A small contrastive image-text model, trained from scratch: text encoder width 128.
Rows from block 9 of the image encoder of a small contrastive image-text model, named by matrix and row number. Each number is 500 + 50 x the weight over its row's rms, rounded and kept within 0 to 999. All counts start at 0. Numbers have three digits each.
Before each channel's rows are labels from the 100 images, of 14848, where the channel reaches its highest value: "responds to" is what is common among them; "place" is the part of the image that holds the peak. Only what is clearly more common there than usual is listed. The data: seven-segment displays showing three digits. In brackets: how many of the 100.
# conv: pointwise conv (encoder.blocks.9.conv.weight, 192x192x1x1), inputs 0-95

responds to: the digit 3 (100); first digit: 3 (67); third digit: 3 (44)
place: middle left (64); middle right (36)
conv.136:507496482558449576490490457566482489516471503347509489538495509398451495593469493446489460525499458447501549425481566493525472497531509559598420547480439567499448488475543525564530554639482443533481514523530518464499529456537561499454425501528481540556516516546563616583420435478507548484

responds to: the digit 6 (100); third digit: 6 (100); second digit: 4 (29); second digit: 1 (28)
place: middle right (100)
conv.71:521421474489521549583432518501527460537334513652526484572476575410552502439511437533463530425376420500511490533430471510489454522580526490516400505415439425504538592511436453493490450427496521513484483442467491450466446394602469504506551542539489484462534427496521619447443508529480458469

responds to: the digit 9 (88); second digit: 9 (84); first digit: 9 (40); first digit: 5 (31)
place: top centre (96)
conv.168:392505518524528541442360477458479501462459476475512479532451566567517475443526458521549461533435461571413589545456469541527480401546523429563493421442405467462592444419516438505465524493481484526427506524492528586516527577559432437440513495446533439535521460459520537529609460516474436562

responds to: the digit 5 (63); third digit: 5 (59); third digit: 6 (41)
place: middle right (99)
conv.143:543503492506624553596450479528490467561451357466501480490509514435567492495457402562448458458545552479536561557496529533512454474512448441397459509473425518459503628544405437563508499398431486528472522479534542468513487451528517475618502561532462490462540531555478431491438505578473483491

responds to: the digit 5 (96); third digit: 5 (96); second digit: 8 (41)
place: middle right (100)
conv.75:504446510365522527556570492511506419501430530532570542535494570422465464556481465517591508467500496452475469450473556561507455468562483421424461534446466523525472520494460540538493454465439534525514520464420551398435505371513530479529567450541461528453569471494449494553523509517503459582

responds to: third digit: 4 (42); third digit: 2 (42); first digit: 0 (27)
place: bottom centre (54); bottom right (44)
conv.112:437463581528434516641506494443540400432592532517337496523465434512542470525514465509420504434502537492472471550463507461581421466499444485509505532456440479547505541497432492550480503528587504468507475491471442419520540405484490516514502551478441624608469510486547559460496510504527641495

responds to: the digit 3 (100); decimal point (81); third digit: 3 (68); first digit: 3 (38)
place: middle right (66); middle left (28)
conv.44:526526508504367580560540387473476443547536481435513446486502489517439499487476468476476479480496504484497525594558469489526440514539512467453522399498501615433506549475522555516496446580447434437441434440523452515529517486503623539510521504582505495424538450473491488436455352499419491529

responds to: the digit 0 (83); second digit: 0 (70)
place: top centre (70)
conv.12:568512544531431579521489362417525505437496529486516519472550422537424435538483495489466604473494502469520590500492561572513508453508475477484515483486541424479437465482421465448419522379495449567622493607596549512567520521430594546513555473531489530401599506504507459598486512505489409500

responds to: second digit: 0 (44); third digit: 1 (37); second digit: 8 (32)
place: bottom centre (65); centre (35)
conv.20:485602378423491524545550464518503479489519435509392491506510503501503449514490544508544536449544531450487568454488496542423454603486405436471510455518522526544444583459541499454549480451388458343511482500462504558431448527503494486390550496416515624426552520410492523431365478484453500453

responds to: third digit: 4 (34); first digit: 3 (28)
place: bottom right (49)
conv.63:577580610443563439559510369514500465553508425531577552538458506410578454487481504505614516601416494543481500557491500563476471545511521499480526507505487636512484647496462505544445511480533582450526472532582470472616443547514533549428419496499518403470499564477524569454574469458513543532

responds to: the digit 8 (99); second digit: 8 (83)
place: centre (81)
conv.166:466555506455446592583481570461505526554499425571460456398459475543500553450490513449528564548519550491542444491481544460447442538575594448584515467429437579486479528454434454530487401464449539478497426518515499473531494407471523445410479502507514491464491469515399564431509595530496486495

responds to: the digit 3 (98); first digit: 3 (98); second digit: 0 (30); second digit: 6 (26)
place: middle left (100)
conv.62:512425476563485593489422495583481496586510503505476569501554501422503467472489494390503490503455498567441606489610485471514483522498540517535474347520555503551488570480463448459460519593531537466526529363534522488471450524501558451458488473464540519524528503551545418453423312438490502588

responds to: the digit 5 (100); third digit: 5 (100); second digit: 1 (29); second digit: 7 (28)
place: middle right (100)
conv.142:535484533547457390576550478488460570425407502497504578578519525441562519463473428509474405479395455457507502457487491533602499480412545570369470543466484477497509513448464552440433416460547475508513524490506525484492459494496595542450566573552512537471521564510507429512468582426427454508

responds to: the digit 3 (82); first digit: 3 (72); second digit: 4 (32)
place: middle left (100)
conv.13:550514470482472486574478432520492542521443513508475373614466525383418330550470449347541479437503502476467499475612496569500515500440460536422482492474509487507504480486538540522485582541474430529475508527452523435462452513581516534479473452499511542445481469505467467518400474513547498517

responds to: the digit 9 (100); third digit: 9 (100)
place: middle right (51); bottom right (49)
conv.140:502547575498490459366579459474485532494482522527499462516579523441519485514504457496574474561483493495404511368464589565544501449548475504490619450429463512515407499421532447551454523481559550494558501515574411439548486465565504477445449497514543490571530578457553557571497495515468552491

responds to: the digit 5 (68); second digit: 5 (62); the digit 7 (56); third digit: 7 (38)
place: top right (74)
conv.68:579526435547468569513535537479545530390475461478512506470414479325544534418470535530517383527479399511431445468477446418516551496488534375498565520480461596497437536510602526474555516489334488465467543542421500512498510510499498569507522453485491547413506458428424421426520466464576505520

responds to: the digit 8 (99); third digit: 8 (99)
place: middle right (100)
conv.158:579493460484556463384456523422501474451571475579482493513517537438485481447485511483539515648530528504443472431483436528457488455474463515452415588444381496551532527467556569497528494638565623451452478554474538491570460521518563502511468383532464471476568496523480476522489508468440456398

responds to: decimal point (100); the digit 8 (66); second digit: 8 (36); first digit: 8 (32)
place: bottom centre (99)
conv.126:459497488473511525628566488477475651531532545513532514394500454493477499523442363505473511626527440482483506551475591453425535537435559453491502462607466515497432498468478499441532522464499537549448454522485564461449592494516653443496401467458482593514528426531482481501558434532511544400

responds to: decimal point (100); the digit 8 (60); third digit: 8 (45); second digit: 7 (26)
place: bottom right (51); bottom centre (49)
conv.190:550477450492464579546512551468528687510530488466584553588511573503461436519475424439496524606453474562485542549479573478454588484520488559400417574460523558505431471557443491517423495438554471618541459524476432593445509505506519456506519479592475493542531456467521558444540539526472502587

responds to: decimal point (100); third digit: 7 (25)
place: bottom centre (77)
conv.65:453529466541493564449417418456469558474475481475610466585527443400427466441492466471471597452466557534466533517500500518561559493522452570471524494434504490494495515549535528469456501547525569538428506468511484372462485463527518469416403518506570475534467458435435525513489484471450472423

responds to: the digit 7 (96); third digit: 7 (95); decimal point (88); first digit: 7 (29)
place: middle right (98)
conv.165:494524402467587551566524499584407494441476457432526421520505566525502437544459443421484431453525477472442468539497459508478507466552461476484439467470477395511468431493622616485549585420516454520458451591552502390471467530473430538485480466497522522507493554534482465557414500606561515498

responds to: the digit 5 (91); second digit: 5 (86)
place: centre (58); bottom centre (38)
conv.9:438562513443498425486498566506475425501497516432401458536484463512442486406428488395478537468457490459510395508414493540469399516512483430462516480462497423391490535529506472474511428522492499383553534561405470562397544500399464463641488532380444605518499459517536437493489559545457514525

responds to: the digit 0 (100); third digit: 0 (89); second digit: 4 (27)
place: middle right (61)
conv.106:565572498446400528463458407614502418535525504472477490465540485409440513486452528460572485530460420428447488511379531552472570508554518453558452501435509520539541476488457500441471524449431535478503534472438620472503493504493458539561516557495510514530550487482439525548371517505476510484

responds to: the digit 5 (100); second digit: 5 (100); third digit: 0 (31)
place: centre (100)
conv.80:454568441543463372413498478537443503558438539455482575524505417522534504439512489498484523438532444418435557471491465516499466436364561464439533524470497479509374603416558471559476509560493444476576497582474504628504543585413517522558493459509496510512522603492494534575512630499511505493

responds to: the digit 0 (100); third digit: 0 (100); decimal point (87)
place: middle right (100)
conv.37:481524566512480524417487493490430519530401496437466435571402419453532442551492555493611474559532578571492515484544533499482542501428511526448419462427468449558493487529572472457521471545480447472430494486490528439505508469396431509491448529443491434499431527480485483487417528420532485549

responds to: the digit 3 (56); the digit 5 (55); second digit: 3 (48); second digit: 5 (43)
place: centre (97)
conv.34:402520466490523460427415463528452505512390477593448515560558491525485529461514501487441513509489540512539397566521537478523505519543424463527648558478485485534551536518529495512536522538518577550418413525497465561454446473523598383567559599561427530496509599553532450522407467505482455457

responds to: the digit 0 (100); third digit: 0 (100); second digit: 6 (25)
place: middle right (99)
conv.10:514515480461374506433465523582481474464396576451475531510433485522409534543472489507517490453466477379497502504526554455400546421505512474560387499463518471503475498518440417514427581523534559459492487580558465435470628552574527511529580548513504474465525543466463460527479539485503567513

responds to: the digit 1 (57); second digit: 1 (55); second digit: 4 (32); third digit: 0 (31)
place: centre (82)
conv.81:479510459523569414536470386439473504481462496382490528483366464502633476403534447470553533499537509541465482471592513451518431476574461467509500483538518550522511406464565537398551586496500470448415498376547407538474451505457452550428500572497501534576557584356464532533512490458463495522

responds to: the digit 0 (65); first digit: 0 (53); second digit: 4 (48); second digit: 1 (46)
place: top centre (96)
conv.181:449486485496530534520491437444517419447559456525500508495516409587513513576535499566546552392521418518482555545390495539568423433519494503423438569533543536457583482499516492473477455484446549488492562437474463392522503515535502408480506506454469414589517496556499522537518516467523510533

responds to: the digit 8 (96); first digit: 8 (51); third digit: 8 (48)
place: bottom left (48); top right (44)
conv.1:501496474528451554582523509586463556506516485540557542510652480478453515462502480496524517429497428498464441495430538466455439593397610549526429425496548508446434469554388521534624559475421562490565411492498560538466555412419443454424507542529440437500490521495405506469479490514451502555

responds to: the digit 3 (88); third digit: 3 (57); first digit: 3 (40)
place: middle right (55); middle left (45)
conv.46:536522582558459513466501539466561455484481584474474421482536473417468481451480457415503476464437474506497505479500504521534403430434541515522396429506551560460490522487571442484512501544465482469560526452396482468461497419500568499481426565498574490495473447516512566513463610519516470541

responds to: the digit 0 (100); first digit: 0 (89)
place: middle left (88)
conv.87:492567466544469427510523418512573460512585436592490456514465476454490370424476464387501543495567522501454514448518468556439429556508388513412513484427492468522565520470576458411532424466442460509491464548489492544443496434506441502471456507487450445498314450478533517649465478530514485514

responds to: the digit 3 (90); second digit: 3 (90)
place: centre (100)
conv.11:451464480468585494450400508500514490423487452445479481474528427452483451462583521466485480441544489494445509574460580450529504381456494487404457502471461526440476626556512514633544491533533439501476549456464479655532491585528578569513538407447540539437483442463457474413528632433452482500

responds to: the digit 6 (100); second digit: 6 (91); first digit: 6 (59); third digit: 6 (33)
place: middle left (56); centre (43)
conv.29:459475427421443521582487467519461488568496597438497470480480440489488470516472529584365438511535465604501568404496450533464567531440506475597495474528440593481421480455493479430483525446480544438488461561448505538520403485665494528472465493521500483492448503459419439598538519455570452489

responds to: the digit 0 (75); the digit 9 (66); second digit: 0 (64); first digit: 9 (59)
place: centre (87)
conv.163:586391478437497490511521489531530544487542508539522480483441506525562486449519438478528587471573508481538477501480504459511375544517515420523472528421490448524501414475463536552433440495489515444521434522472518405431523298538545436548455506526532512567537488611474493525461476495557488546

responds to: the digit 1 (67); third digit: 1 (62); third digit: 9 (38); second digit: 2 (31)
place: middle right (99)
conv.167:508468522426518516450533514504464405553665491520503516467531435506445507443498428432457467436479491516553519528543503528515355451416470536585545537433549412563466548497487464460542590554378565601418457441525452486530494492467463496511455461554466464441480461539471549608453452539357514553

responds to: the digit 7 (100); second digit: 7 (99)
place: centre (99)
conv.175:491528468530422589566489530495469468501495493513482359543481484545448480567469518489437581548509451433470615483518410463488450456397528462507493483499488483588482419492474571540497599402505417517429475584524455537493547462473407525405499566472509482462537566515387477578393551490407459528